config = dict(
    train_examples=97500,
    image_size=32,
    translate=0.12,
    tokenizer='char',
    encoder_activation='gelu',
    encoder_moe='soft',
    encoder_num_experts=32,
    decoder_activation='star_relu',
    decoder_qk_norm=False,
    decoder_tie_embeddings=False,
    momentum=0.95,
    max_grad_norm=3.0,
    final_lr_fraction=0.01,
)
Rows from block 2 of the image encoder, named by matrix and row number. Each number is 128 + 32 x the weight over its row's rms, rounded and kept within 0 to 255. All counts start at 0. Numbers have three digits each. After the name is the row's rms in percent of the matrix's.
# pw1: token mixer expand (encoder.blocks.2.mixer.pw1.weight, 192x96), inputs 0-95
pw1.34 043:033125167060160102145126122135109131075148146103146144131112187117185127134126127138120097202118172160159091114143161178110136135122118100086107099090133104135130105103115094170109126179116147155174153181086086118134124147152100124063161112147151084066108110089127176126105109126061064155
pw1.35 100:167111101125127157102092124151125168149115112141129103115076107111106164135121115139097198092120154093154145144098088097190153082133074132098112104097137134142058132159097106174101117124105157148088131183095079147136167107082114112180218114131157065063118172128130118087150115149095162195
pw1.36 054:118171114127091120137176134128101129153151130103098129104140121086111148136114154148097134185158134148153164136092166158098191114140194102083125092115142058115146171163109104129149116123210136142125135159113105074027135097129189180096129118162147154195138123179126099148191138162154139080
pw1.37 128:142122126177075139147155169165128115122143160136129103074132079149146207071089161158130116076151116133173155147163160180085161092155130160105149087133156116129125195103177142100119179093098125146146137147101147108174109114145055144075125183179089090064110125154120100103113134153140093165
pw1.38 091:111137106111104135144108163129179106107099131116084097198125101123081082123192157068099119121157155151097160132141141095088122120090142085104127104148117118143159097161039118158055167121103175139179097108171130140135123149147137144161097156128178159092126109157079101089104101198170094187
pw1.39 143:110105193118134101081104093165108082148153167132096180091123116072149103096113113085149133131128105163159152146099091203148180097137095138126098142170114150095133165150032110138095102159093184134119112112188166170102078155158126123110107111182096105172173168119110105105108155090126099150
pw1.40 111:150165116163139155153145107126122074082136153155148104194121167112130185194097093144159149091131124117108128147139130117156175152089109096119104176130106178139158084133100106177086108086125146128139223121100161126074131132154088141135113173061152085116061104138179185112162181143122132101
pw1.41 069:112052121104147154115089126093072143106099162148164146081115139157136102084191111110112127132153092079126093024122136161135138159118125192122089155144129110147138137175103129117100141096135118098143087146153105072095151178170085183140136146136139169133148066061095148158151153139064135121
pw1.42 139:093124099108208131139161100115169108098104119099066204133160132115085115132058101124147097113089148197088125067159126090118120151184097079171167117078094112102151133174100163186085127129160117105136094157134104134049080129115155131148139176134143137102152112147127087164114130150104140133
pw1.43 111:183098135101151159134101136148089119123098100088149146107102167099126207172116040141140160082147142107079129140114106144159101132025152133111101162113122140188167104112122106107132115093186138088144113085102083172119138087061129104078145182144178111174151152147156121145159123124129105113
pw1.44 084:166143163148099125122186070142097069148111099193130062110118121089150114143090132095131181202132155126158130115127146181104146149117203183137066153165141173178103143117093119155123140148157137135083179116044145116131116129136099084102100094118142118172145137071123155120105116078139120104
pw1.45 124:137108167134124127158135109107144084164129135074137180130097117125108102110101137146182170076128182099107140183121101102081122092110206027138159119161094169125162066184117138126120083177140122131128135128178111183094059137155151080124093143137160170103120145159108144134142144090118137077
pw1.46 081:147172162189099106167122161094131087149123131116086009123137122127154119112130127123095152112104103079100126163111104120098131162103179126095179124195189159177173128100132090150100085132035127164117120124122060147118121120061131152114099124113100116100176160093125137102142122149155141131
pw1.47 123:116098081122141134170131140170113105204165150130089139122072126147165124091119150133156078189175088148144141154167154122166176146088162093140113167156143128130116103132100149110144156127098115080115157134163091115115082093138157059101089157152087113119060131169163157130018116082106139124
pw1.48 037:101098123111139175206146151149137127131084151087151213104140147103095078152169164094101169178102176128112134125173156125126119158109123111109151138181102159148082091151166116131146126097160165150216105159133183114092087154119090106076119159142147108143137126111157092187128092182130177155
pw1.49 067:121107111115153132131097119134179188159120099115187127154112055157082126091093057140125134174235158153127088178118120113136104179129136132101158149162147091185151101119122117134130152101123067140137116071080161147086137114131113192128111124151096119093135120076082098139155084143181146116
pw1.50 122:080108097145087109127186165125121117066124185126165105093129098138127143083115107110148128130144152114125132107105181130149142134198154166112109087131108066099107159091167149117126094113064135152180186103109127134133068163149050079137082110116068113047118126114125173159132071108096134127
pw1.51 038:173147153134162110168150170120192145159159182162085123095089104135114093071119116085107104105141092128102145156087144127122091156093111153126139182116154166121129120111133104109096128153095154071107113168129206094124209082124095080118194078108124125145123076158089092149095107126178159170
pw1.52 049:113142095140082112183055117125095123091104142159084118148104088201194156157133099163150161136104100149069144134110112091110122072154116125113088121103132188104144148160039128119121195085177150097112145102104072173138094115082164113121137142110092144137162110178127175124133122097145165150
pw1.53 058:116150127160121143115140170156029087096159113124125115162129124115092093081102161126118157093102184130147231130149064120072122170189151145145155121188131128117135114152042147102114106142158114113117155180165170187166158159126125121138143128168143140143112141111130107090100107171121101172
pw1.54 040:113111118121142136134091070153051075087102122137139189078208085125116132105136124145090157123111106164085085156094184123106165158134154174081120148123099136116089117083132117187149122169113062102149134132184115089129078176081070136126119081134121165155113123141114081158147151130078111132
pw1.55 161:169163126172086108188123163053134121129145133086100128110093174136078183077142129113152166146079110103136136114129116080199117158172112107208145139075166134105149143125120142149126143125134122079116139130038095073154094131166111163078128176167129155152103076118114130173160137107105140119
pw1.56 126:161153131102150154144104115118119157116177149135111161171136200097180158116149132119165134046081110136176106111148093133144104134117184124173152140181145066110112161160104133151084134097134147133139116145124211066082127107116104153100133078139163061149116090123121156097195157094149144066
pw1.57 111:100128113128102142119109146153089086084131157163144125137116145212120184044137158148122116078132069079175075107181117135115129149146092208093122145146150133125178128088085092142180148116124110156139183155127071125069173143162135163155106164166138125127130147119112086121163103159154180112
pw1.58 031:113120091161166076134125102136084159158154090124125151112126128139168164136060118130141138109096155165190142159093092135143125140156140123129066097192070115136152111155113064175131155147109062190142133101130103111107126211162077112114159151081133104176122080092122101171098180154081102125
pw1.59 074:126124115092106179146110137176112157164094143131184098120108097098138166154173148119169119151125162070148078097116109083075124094098102142136118101114115123157097149104171111130134163096113163082140137177175049082116101172097143101131152158121161183097148170124176089090078119150159041164
pw1.60 124:139108144174128164102152148127147115126104209128042072154067129149172157089104131141134106131126108075148102156111107184177079070164152102150126147135121205149134160148132138116148141081147087092190104082099137112107114130188049152132121150155129112075142131120097141094157105139136134171
pw1.61 109:111119096154081187158099125098136103134115167141149089122178186153169116095140146135122088113113101145067105175171172192167094090130084078097116177161050132094139112096112129154109176102099148149135183066102100152164090150131093103116111093121117166103189084116105119168126127158152130152
pw1.62 118:161174154149095151117172091102118155136092131111169116182142123105103147090128129095120052124140119166139149163086159112093137127173116154138104110045123121127153062187124145125068141053154156178053134134099113123172116158156148191143159190114146099171141132148132130171135142154146111075
pw1.63 110:191119194090129055122143143143150166139098173110184156146164159161119106110122114111082146225098092127154138076138084142123174107148115140164170129079120125125108133172130141127170131109095114176107114120132070076148117164091154071080127129196142108180120164106130111157148181104145125118
pw1.64 044:122160131091114137132170082138159149155144158183076136111125113119101079147060098082124160216138139077133085179045090149141163128140112132120132163083108203148051139162075122142110130129112150134092128161121088110117138141120096169134142163140119134093079150132100085130073118087124141085
pw1.65 091:154100123189127130171177126172104147121114115152154149105203207106134092128140079075103141118027087160175128121143117172117155115095137175155162073113114120130115100128162118129162041136132105107121149136123161119110173072115130045088156138108168139141160112112097139112115157136144121161
pw1.66 099:104153155164105178108165184132104081135070135184100095111114131049172157103156172166121129113126136124142099142088065102075141075141178143119192114135066144137111123095080114112086136152106111148144137108084124112132144144110070171123114063106168131168136141118185135109068115168124097162
pw1.67 105:109103122136064142118153182112089166087155153069205058081092104132154176151101099112098128127080135147182083104114150144158109138120153145147093136140123099193153167119119136175152111087145112141116173156107132089145107082136157113053165157144134128111126143060152083147154103162147190147
pw1.68 089:119089127136096130115113089145142130128171123130146117095160058116165103131188172228050064144105148134121096132154086076099084104120157119115124135125153170130109104140156087140127097171196100137103173151182111149094149129160153124171152122101133140133069156180116142133110079061142161121
pw1.69 135:121109113182151180088121129151080111130138157135108184111156155189149128077090126098155170024119104110153169083190120150174139135119120130145085136180140089125143143122125119078230089144134123156127124127131127073123154101209134113123121164144112116104090112121098110096101101182151144117
pw1.70 103:082150130169082135130112093137127075117156134099139092124062079139121103125088160152143144132132142147150153154118176150151150115174055111149102127089082148179106081163131105129108103175206126146097096137076107163130134173140137055156127159065078170181117092167146096121095113078145088118
pw1.71 099:151073160166151145089158147141120146156151121188096093157111143082125132119095124106066102190155158095146187128142115122114118129135113173057083171171182121144131132130048130092146146140169115164127160117145145083181178142100109126137136139140113096176149139171110101192067120110147196095
pw1.72 086:135118180118110125094101136183117116150156110156098146127083118179139148127141081146135133147145111192182130108103186177162091053101118162104103167160148140131165174154124121135101133107160166101139134112112152119106107108186211072117098159159054179101163139106184155118142100084092176140
pw1.73 068:129124140145135142141133053127156117165111072098142084192108152087129132093106083148140092075105150147204101182053110133099097107147135134170111126120147192118088094099137166078128128036117065063180170108146152192105135127137148121105130130084122143145160117096114138123112127132111146114
pw1.74 119:111134114075148073143149070085164141149144133164090206133180165142156126111180083129126117116123144173175164146137107146129088112163122117161145097179119148117103132141075123101151116132177121161117131114123132132109040106127142179186096128177125185146054171168117141178148133071112167102
pw1.75 081:131158082111120119158160160093119094150096124124145055119059127149065133125151094129100124109147106068124171110115152133096084159130137113113169149113108138096159155127183143137084179128195123133108110132095138137191080131151086165063132068151155158147054145103165117111169051115086117123
pw1.76 093:166165140103137179130061133102121112105154128123111079110141102113127113125129157094143157114160104164127091136180112120079155124150123051067119086134173096109197083099145081164103090138139118126138137125154108136189139088100131106148090068161181159148055163137072138090136089180151181145
pw1.77 133:182083147102143096187102152095160150131136178138169108096097077134160146091157090155166139122081112111150092162047122179126123095148129100142182080099147144132133136118189143130106142064152112106179095120105150115124165117168072109080119143088099107117142061134108110107168138107154048107
pw1.78 082:107115113097096068099108156151176124132133145133153128091074111143102098128155134131127089115120115110133088158178146194133177092068092151112159094100156135171158173146191161137147151136152113117148116134190112172118135084181133092172112127155086180106120161079108111089079203194172107114
pw1.79 086:111113169105100111172121118186116054178165082135107108104153102117092143137110106135116145143072150143120083127148132073094104111117139161159165078169095073127197112029108142101073128162124100083092135197141117110118128137155135113162141144101162148170183139106087157132113106155147073150
pw1.80 113:131146121145125156133153075191122121120099082148128068168152131134129128153057172133153120093068163105145100174142102162083153122080110109139128125128116212090138167124148135149115096077162146111128135177104142117087106115091142165208170111090131122135110166115187054153101092110154191152
pw1.81 104:128094112104199151133072176159113147121142134115099132204154115071108127135142090115132189164130126117068076173137144138196125144116142095112164118097132069133128157120104088195150163165121134062121147131114096126098109127168093159101114114180126069165196134117109095177087173128096131113
pw1.82 131:112120139172127127149163105123100084163148150148081052116113091153080086113084138157121169142110110125113094153164119152084146107085109086138120137185124197099181083155096065163165109082141136155081114131150114122137048091145117181159154077160156134132090152102075143119190158130114150107
pw1.83 074:150142066171116121177128142155137070124084101108092123107075146108099116131142164082187102177113124171150157132130161107121156167102125180164153129066088099152139145114130126115174121159153147064145153133083173187131116083148107117163145160145105185156119212120204138090131131145139130184
pw1.84 125:150151175120106118087133125182131144149119071104099139164074181079135139167140083147120200127164138115155116112130165148145086187181125108103101064154135051120125136173135113120104093106121128134086078142145114073175157170106089142082138134120111116176076117089103151133110147091169057098
pw1.85 060:122112141130168126136164155174096140152123129098107142110157176089183134129132149147105098132117105116144134131095135131111095196101128081054123073108062102084103095157114133158071085123174144184125177143118075100098140129114127117144053121105090068100093204066132117118103144132114089187
pw1.86 097:166132090114139176138135065110178176199145102112167132177167175086177134085172141059145154105112124132114093108100133082147116134143166149170120153129081135085154165142111155155111167119088124080123145130155125092127130149128124125158171094116103160147212072104138077164116131152078068097
pw1.87 132:157134096099141112097126126073157150094148186178098105099144145112168111118157171125182162129141114175183093123133181104140133154168104111117218087118158092146117122155137146146166152146124117148099088148145133174220157133134063084076129172145125157097112124191075091095119119140177134123
pw1.88 071:128120121096140161154161034107118101082080166168148096086138105111149147141103156093111093147184084105104153157079163151096092151123124153100103184072085122109088131135150078124199090118128110154105123170097144144104117102074117077126229124115165118104113115123158107162142094113123114164
pw1.89 128:141135102102105123122141144058085143150130094128141142186164103146130135150079133138119130108110197129109150108157146104149177078116124160141115154109136129133128112165177097197169111105168065141127122097103161119048165100099078115162096078147162100111197129169132144136230081092118108142
pw1.90 086:154107082161161070106112157155157122106166104156092107157101087162121124140129093064173104040144106097185123148083091148171147135081157130128118126105165150151105066066099111100137109143107133070167165097089115110158162099126137074128128079139163118125113096169069108074155105129144112088
pw1.91 054:065161149111136170156092136074163134086125105154172133101083123127135131157079195123146075111098158128146133108202163076134131097114109098145152123156094139164164120054099128170142154143115152076136127130110099112108118106133118015165149145148075186115150153134120096139067157135123119164
pw1.92 128:117078106144113172167201161113095093151098134139115166121129169161094117116135126150162118100162202128105191099188056151116201119117156128188132138132133135081113133133060132124117097129094142150200123092136171167119157093128082109165132125194151134154127117149157156074119142150131075136
pw1.93 095:135140112138120138113141098078153174102164173148093186179141076110080137124086129100131076165144135110150168136136095180079132110127115126127087163144127143121103177116175071125179163200090164088070150139115103149089126134186160127113123127090123137136110077117183073122094087179173178143
pw1.94 064:123088103127154124106094187208170124134151121155148091186167142159122206179108197157088103155088146139151102156118136132134174063123107117087168124201126188127109139104164134124128115066097112094178138107159132120199137137139112105115140138174103084120109100110138167112137080151103149136
pw1.95 121:138142108139112143155101171147098141159074176213137061103142184142086103139111093102192096166146153158129117128163075150077155085060081141127124147201156138102169115075111145104155093152123157171184147145165122132124177158155123117170148128127117079106143100164156117108073124139143147121
pw1.96 096:182088097074128139125124164195178114129123104155150111169093136106138126147094126130159129109146140143157081174108230129110133155076152154073113137133106124096189125097212101093150146080119179140106202144156152174124175116140119141148124140085069068132124142148147092128100148147137138110
pw1.97 098:127142141104118065142153171147132083162126080082149139183154135146143085157164173118146175121075108136108144127150105147045135170143136096153157123085111149163172176166063079163078126121143114077147116119155114126111151101188103127125137163100088159170064120063179098120128105146146117176
pw1.98 039:093115062111108131140083169144152135104202155077118050113134099157117126173146144195143102153129133149121094112131148119107147103039097145101138130146173141128122160097155176203089118163149091131102126169149114124136140145108144170116154177118134102124137123132054189166142057095123174131
pw1.99 100:183157124119071073212092154168147171158126163125115090064124121147123071091118062042133093127128139060099123128138107104121095099141160105096122114118070105112142106146104178112084144134144107121143082155087090086126083092102090136109118147161164114086153088113183136140129141120103100141
pw1.100 119:152116117150148147129093118106161129114186169102103140124092128123161110044086148166153110092122122125121131197090113132099060096127159134093122142174145184127134111082171097135173081145131139104108177102168140204109118120117167071113119134103090087093149044144052124145113170135143167134
pw1.101 082:182117111134114107099156153131096122189089139140097125095156141079176144136108137187075112182164178127146132109085175116112163124106136098177131109189151124121156132142108083133149115168146051135132199112121153153097135158189107120091155101103158124063186077101106169077154085156113145144
pw1.102 065:151071110140117147129155123111145076130078086117123164149076131109149127123141107147129108111075158116142210138157174109074104076182148115124159182128143159097178145164157111196121091123189162134083156135079132136135129161136135069131184147141135090110114074117183113177147168085187130107
pw1.103 107:144150115171091126103154108177069135142067133141129109146118111148099081144115123085159129150090156040056139127159112161077158072131179099154115121102057123142159198114112146163076161135079150157180131132117072156169128162113141137118095149079163111089141159095111134151104173099147121128
pw1.104 124:126170083165094094144083103173096123101147185146123111088117109079178093171137132160190160118092086124171124188095130159122151061161101110168096129162119182140203137129099100132142106133063106148130141147178119203151155118166085101126138156169161136137094127117111144132117106172139114184
pw1.105 132:116107112095144112170174091114129148082126133059154073130117043129140080156132146149095081187152173143124154112109084084129137120154180088091144098074129172182104100097140123205163154082160117140129130135169079141124100104113112072114121135131125114173118136117143152091065136187167151150
pw1.106 040:125167087084092108169164112137134137157100156140140093163065169171171078081169116138090140113133122137139072133103139119166145151077181141100175128101025101144148075106152070108144173110120176138189110132177112113166122150115120116166112111090154154123133148159174141133081172109157170128
pw1.107 089:123099091122145078143081148183129163112084112113117133150084094193115121108113122171121120113085148126137121152179131072112159117118163063110126105165137167166147145162066115120097189103075109132175117164160122085115133141069099142102151131133146100135118174165123182094073081144225096137
pw1.108 051:084105110161102104181170123161111136138113138103175050123189142157052141130121146122136192146149126154102063119148146142149139115135149052077144096101105117121189145103094120168169069148119153133134095110113105062149116133119145112064147151141170126144128142086148161109121120128157111222
pw1.109 031:090109084161147163157136145142136163087113151176160153085104136102128166117108142074116108109131096145158090141121076110136140126123149169204131154097173178116094156089172155107115075141144100091134110137056116022154135159130160143118131147113170106121112119177161059119089118071163102085
pw1.110 116:101128103184127169136158153115102095119077084127146126114147117152107090151134166181074165136151161050096135104222157145145130111098168110108116124099168089115082129102189108085120157170154139158143095139096083161134155121132152177158169087140164113160122207130102186122089127135118094165
pw1.111 157:112154112146162138124179117132137134060111103109096197122147123115123190133097152140070093140103080093127117126154079131060142129125175096151167170114176135128068153086084117122117178132123122098184130165103157072059096143110117162131119136150154052164097165143163152158121076187121137138
pw1.112 087:092132167073139177151157070192176143121137151109096214152114082191117165122053119139079086176120141132141142124171101152184159159138130128146200154096121161131077136145094137134144113058112086148172102082150157118142116127184138087126130120113099149107128121110131164133125114093130178109
pw1.113 103:140117114141147083153122092101164083155126138120073147105117142103166102148115124145157086079038119110139113135109136100115136164091214118162120124103173131220128164107169135155176116078138176095154150106155126157204102137131196176107123134121134130162142120185129104108178140097145154080
pw1.114 041:126124173084123130178085123054106112108112096145110146111129124108192118167148099124137130150175156053081135121096154121163091096135140087070128085148121189041179144094207099106163141109106093176135133162075163168128114130147132096118084143137084111156101126090111130151102173100125117117
pw1.115 109:126151168158117135140115134100148091185089104188068139131092146104095085102169121134172111120095120153170156117140077156094125109135181099138115087084114147131091144060119144108155121131081138096138151132166107150090158141144100104133088177045129162084089087162185135163051095127106170089
pw1.116 115:114108066120102080136110133067110071142157120076116077088103148133154070110122106137187154125131053126137133173076075146091120154145123170121112159148129215114114130117141047082143170151188131136108121137102082149150079179149162100131149094162125114136113120169129125161134101146097111175
pw1.117 105:124090135148155069208157151133125134133176129131151147125092099113080187083116088172136082124140121134153176086072130115194089120104174120130142136149171129158127106126140123118088174136132114164144178147059132065105087164152142153076083174096094064128063138131147113152118118122118090091
pw1.118 095:108116130158108102081156158105149143083132155088113154081179081150141134186094114175087133121081139103154093087082086128096119145131105127094056076117161115143110149116143103070156122107109139121119107077117193184149119146146112101054092182150129229135119110113121140134138126084170108161
pw1.119 067:181111131137076128126148106159140165137140118132123109125150096093118123146141139104130098160126162090158113165125127084133127106096108118127122070190173174113149127124087092154153096133109094082079142126239092142090126125155099096116185121130105153102079201198134111159088050104115178171
pw1.120 045:094121122117112112160055120083160157106141184134149079089128101139154082104186102094139131099129108123137149105167140058105103160157139114182120120087096137078158072161101100140137135140127129179122130145108190113111136106111111106131153153198159127158103059168148161111073052148134134201
pw1.121 041:081080115115104135138160120111086174109135187149131160123133122106136070146129087146115163139151085115107152117138175141114047140149158110054218111132129132137099121115135082174119109164173139211105161166143079067087066147108140087132121125181127121122063146119166140129142116149090109145
pw1.122 130:103134132099134125125110167111085106136086102135093139127120161177153092154157099196113164130138104079169107158142151127145142138175162124057157147126172097099172052087155148100159190156085112152181133131137122172160115083136155125125197122132151125125079189095121180123139193063121153107
pw1.123 080:198155148175136107120129113120098101136135111156098089102117079163100097190133092145087094100137139129137098125077133139115160159154114165140135118097173132164125128078108114159151118113105110214129124120116185157102142120084162171137200168151135147107134102111077168105063062041175142129
pw1.124 143:109143149101162076143171094144141185155135124135135136058109104102154097150166071172115094170156114127150173119063125120078079201183122103128152137136120159113107069160167158128097153157163085105144047155090156131174123132140127100099142072093085129150139112085105143094083144094160121113
pw1.125 128:143163113137111145126141147127131146130122147132194172114159130072141163130081143196129062138195120124161163160094122101058160096084155150125166120105168134155093176097162129137116090156107089145174114140090177145104118203182141135065077147120109117102164087156188114141137161087126084141
pw1.126 149:157128133110106155136182107113113176114121164179128075115146086084197146113140137076164186158121141112128047104159106153095117105136123126098199124147067134103075190079113167144115152109095104145077161153095122122143131119124056129097153145126142126122162097094131104170080148122151160201
pw1.127 148:112051111119172119090101167144148101178239100127104127138104092147114117179106120168176093181107130183107125133133118140141140108119149086088133156153114174112128089158030120170112085124150088092115165121168118096142088086089103086147136109169153124160108144132107138108106111125126180170
pw1.128 105:113135156106096185118130165113113138172115152100073130132090168085128139049114115111065112133103132135143117115112130161079102183142171087123075085115161137118122096090127123106113156126161105098098109092215102076127152157146141152169140167135119123187096143092146177124053115218139149131
pw1.129 146:143193135141059152118128130159115126073113153101195150142073110176080095126131164123145059179101174162150084157130126114189157078134106099120124112129122215112175175146069103137150118132134146124081176150137097142122114057112114096136096162147165137078108124159144129175103131115159128142
pw1.130 093:146128148114042067111140064106141171110130130095141118140111170091157153136143140114118121086083164134119128176086195089081114124167095111128143139124129060174195090145133137104102133116127176155132071127088094036101116161145110108164157151146132151149119085167122134137090132073149112073
pw1.131 113:126178096141129113144120177182170141126144147104055179091113129122145129118144122130103130099071074128215132106124071176132143116129098174102110109056133146067170098080145139104148104111051199143085170096120151094128136097146109158131141154127141110148118135090169080103187144145128103110
pw1.132 106:126126126077175160150131065123114167136104175166147140190140123106171130131177143075230167167117103097161102093130126085147163165075106123127119113144135109128133145184095122110171073162138122117137127117151094069175143157207164097084137122158173139150133124068171118147101099151135125140
pw1.133 071:142113090118096140079065172089146136112120149133120139121131121132107131119108156121155209080156125077097120178135155079151182153137111055126177119152107103049128060132114194102074112177126119126126119139158132145115089172073155135093049109117105113105147141112093175127123142130128064137
pw1.134 100:151078168134121147109148146125175134160125112141121158123160146065157149205171153148107139135092050131175153066159140153092136106162139102146168129073124208187095146102109146146116100154123116121169120064111156135146125121120157155201101119086105145106107127170156135138143147208156181144
pw1.135 124:088168143140127130189131187117074121181148139158094099105116146125126097142083131158135127089067207150098176110161134118134115134084117122117132167160126130115166117098130172071180101135143102098139108119169122139163052070163165101196153145138085117123093113144191130172104110129089195138
pw1.136 077:198067144139102087141127120078128088157175199165072161117074100160085091103085160143159108134107132128138160168100115070145130105105149152146129123164128163105113057134107108096166121143135095132113159089163149196105058126103081143163111081089166136103118172121153103156142116095102157103
pw1.137 116:153164179123134111129176156149163131136064057138106105146154158128042135143100118164105126171129172112011166124163133114147128136129120123132150142147127143108118144151143145131102210140079133057141141145106068173100188113142121148161134091109155112153149151147143087106125082148066116125
pw1.138 064:097098087157174143100121129131086112137087126135151151101160069098154126121090137111176147093172107100138143124129152155158137111165105143080083125135116142147120127062172124091184115179186050101104096149115159113153148115142084123067123141146136075087101151171214187097181110118120078135
pw1.139 078:142125159129120170067157110083120172151097115127148127134116140185120173136136144121078167125144098192133125100132143120155162156127117165130135084079170110174119142152110114038175095199074078085149093150106060110158119151118150136171128181090099187170103168122109163116145118149124074112
pw1.140 064:185096167134125096166132091118080139174185133116126107090090156133155125058137069164091131149107154170140186157125141085103154085130110095105092163088128093119086066120114158181147180164163146112090148191132129087120074102085141108084125140108134121168115160145147100103145106120129047136
pw1.141 104:113181152132137120145136175099097055135048108083137114116079150121103152113127155118135127116157127121146119155100075152085132162166162116116139084168122134144123145099221115164179123118119037104184082063088167145128105125212167113157119126129104127111100119080130135091104133154127111096
pw1.142 066:122153180112164110103164129122157107137102160108216117103148075144133173153068103086155146086099155082136114153101153157128156153099127128087132114129128089168200132140154085098153132043108155097089062128060075154091137157092118135169150134124114102126179183128120086123140085153114132114
pw1.143 060:145114140111128094063161103092117170075139154150091093182107108158165118109093126149088094138129160146111089211168193113087087177093077120123101085088167123125162085176092121111138120117184133140123121170115108119064100137143073085141163109107197112132118114100124119096110146118176172153
pw1.144 062:149180142104067099068116104152064125126128166070114099048173079160189153111118143142140159119173112139068139186118112137141150090152128103090133152112148166077117125159107140129179114100109104082101149152123125091148097141186138063108136138075090166103088156101132111088133115069126148139
pw1.145 045:098143136144101100125099087153167147178174151157129048097103121154157122123132141113055142106155175162162116134125114127057103135084132165085156136122116112186092123123122089134052096173100123119139162148118053135108151175152109168094182142144144095168127076094145160136134095105104113050
pw1.146 096:110112134134145158076109158071137184082106094121127142115094088135172054116106120102167155069128092075083110138077104119150170178134175141128139158088165185113130138095146125130084170123150175084110123127062117176059126188136124142102196111127164137093079122164122094126095111131134141127
pw1.147 041:120132169129178131114160152066156132123160127098146170197171054139141149061096115151097124151101164094143098115106107098144116125137133125129146107110102114114133122142163137193125074125096117109081131109127073180171142079080149123124081114137154123139062159049162137144083098209092132160
pw1.148 151:163183118172138113118093082161124177139160119114097162154135151104145200156132157117097152128075101169111094114150148192127130158096144092142134080128126070089079171147105165122153098130123155160062145157107172063172148157124132212066115130126091137188150119093113132122070137137147127148
pw1.149 100:148184134123081194108125140072160057172078094154118117163112157111124149150098193173188122146153080120133146174086129113138110110127117162139138129077132171133142163186076112164092143159131119138146194166116132135130131167105112114140146132150107166112204116135193105134137075188116159152
pw1.150 095:083084119079072138062072171110153145135115120106102103145179134113104133167117101116128173092177119112060192172115138137127105111154207100125205087117186180162117124137118114091173122140214141102109130109128138117148138134126146102105133127141157167100119139125077146147140065128176151113
pw1.151 113:137107150142092116114099094100124173092168147071154156120122090117121095118165129071124125118110146128142117097196128127123127141145217091137158105124134109090177107076116115177123177112084157082138065095110129133107118112060111085164111110143233132113047184127140123092134110135101140107
pw1.152 130:143156094132149096138135089090139175117109119123132144072174115119125082129174080127139125169141124119095101132112094097097152183122111128122161160109141156139116119118128183139071129098075110015192098145130156147076130094113132151113171162080173191109113056194139148161144092100136123164
pw1.153 073:112108091067105071140126086117137084152085133124153129106129109096135167240139160147132097133180162157099157140143135177136186157119134147168141092190141149141088176154081169161137125101111144108172196140125137138130134143125113107150186092054113139085108121128177173138154122153089160103
pw1.154 025:107097156102140150139162137123102170177111093087136157152200035149156140070121169069153121143136090152157163139103153160153169134128102109100177158087079125144159084087137080139098083123127096119134087081118137165160127144104137063149127127115179115131173110148080137143113115139211175124
pw1.155 116:112117106101099183123158085143116150139029150084134133094097127165111112087088098125064140095103125117080142121155075078174127157147119132123117120077138179137116082098184110140196130079147121145081167137135078177152154126107123073102178111122136152123128118098110112113147075173167069156
pw1.156 087:149184142141113179146099106123145146113116100077118128152167092124113167145182088089170091091121122153162153169131155193109103076077099124124131095164025121104116191161090089133101133085120118150059122142101156179132103130140091091106108154119123156128144069123145170125182088097145144096
pw1.157 120:170150164102110148137182068099173183109129132086139144127146152132158093135139164081135151165113083120131125099102131175133109048169163104204097149139105163095178129185146116157151121120063132158158109054122140160144152106146141099121129112122185149144161122084077129152194154178154094121
pw1.158 085:159095162117147139103126084094187096090108109169127110186093090149163156145149077197108089102165137073159131118172068135138122119128128163104127115138143112076065106111136123171093102119053046137145109151192134111111118150161159131113133139057071111124101120137100132158066135127105155119
pw1.159 126:152086086095110166139142118110115165127096086156165063085131141140148171091141106106166163194161150150131136098089141113151083042163130164164134146153157114102080163139072118104104136178130130166158164163056188094097085143148151097122187143123082094110123151125122141162084097152104097131
pw1.160 134:122143133112120088142119154126160169149109206154156156108117152182123082104124109112151151111105139083112112098091129102152169129187143136132148081103094117124133108147137134140127175101136163113157091162140180054125044187123164182119154086112116136127145213101137239164129110132135155119
pw1.161 125:119149160152075172124123172146107074104096141153101080107092156160068160078123147142096156110146065089159134164114113162124094137148153185159138118154141142123164102125114118060133135136149176107142154120109157043102129163189116215111157143124155133128144122088133145125107037154124127072
pw1.162 085:115060146119068136151089146080072192132126108113177137164154082087115098129183146085120107095137097202146170193118073092142124144130166170124118110158117128171102074110134117116127214127168086131154149093107116160120154098128091167110114138104148096095126129112131128186110104142140104190
pw1.163 080:096114147129140087096109116169134099112133191234109105146137154133151170127121185147094143121132128099140110151166140178139122113107127156096115099209168108166166149132165162076160085153176100138111163096162106133075146158168119078172080136172100103130097135130161154105066115163078156103
pw1.164 080:108138141116107158177083139061133096098103116159092088178128100143100144098110170107146148109124115149134121160062107179148114154060164180144109162149112156112157159098106104058188087144150121101128169107118107165099139183112128162150110102209132124177176112149128105112128069183161138174
pw1.165 059:130175073098097097107116179099074106114110136156158116130072064129155139110128144103120123134171146082141132145131125133148132094098145129115090116141195205121161172170105131136180113165140137099107153125140160108116127135115148046168183172154107160120124169172150138131101079107016146147
pw1.166 103:105101152119131186090125186212152094140106133118121115144106124190110174117068112165128126111184130112169195142098116075168122090122127138089158124076141134150066099208095104110113141096167126137187098111156096123063148110106099109186144131114136099118101156121140159083174126150087145139
pw1.167 098:128163124092188105106163110210109126088134131170082159135149146104116114113183085130093150147161135144049168099150117077138158164146122179090137157091116167082097115128091163205072115125089117132087107119147130123115145146028130127091153149132122159179096090120122172128128111115096136157
pw1.168 139:186109082113147103152133125082136150116136098176119157059123108113151096154106064069164186094120115083173138134084130168069146142131155141127100093135106117100124199177124133148108102123155208159117112170133136080137114077115115188127141091110139097155164098091111153147143111085143205108
pw1.169 225:108060173129121141116134131121159083166191138083110105073141117113132135099120144175127117107114109155124107160088094128123055125089156137174091115145148173115098149120126108180121009089138087132111176085180142139137132105142081153124127093200164086159153126114101147142187101131095136155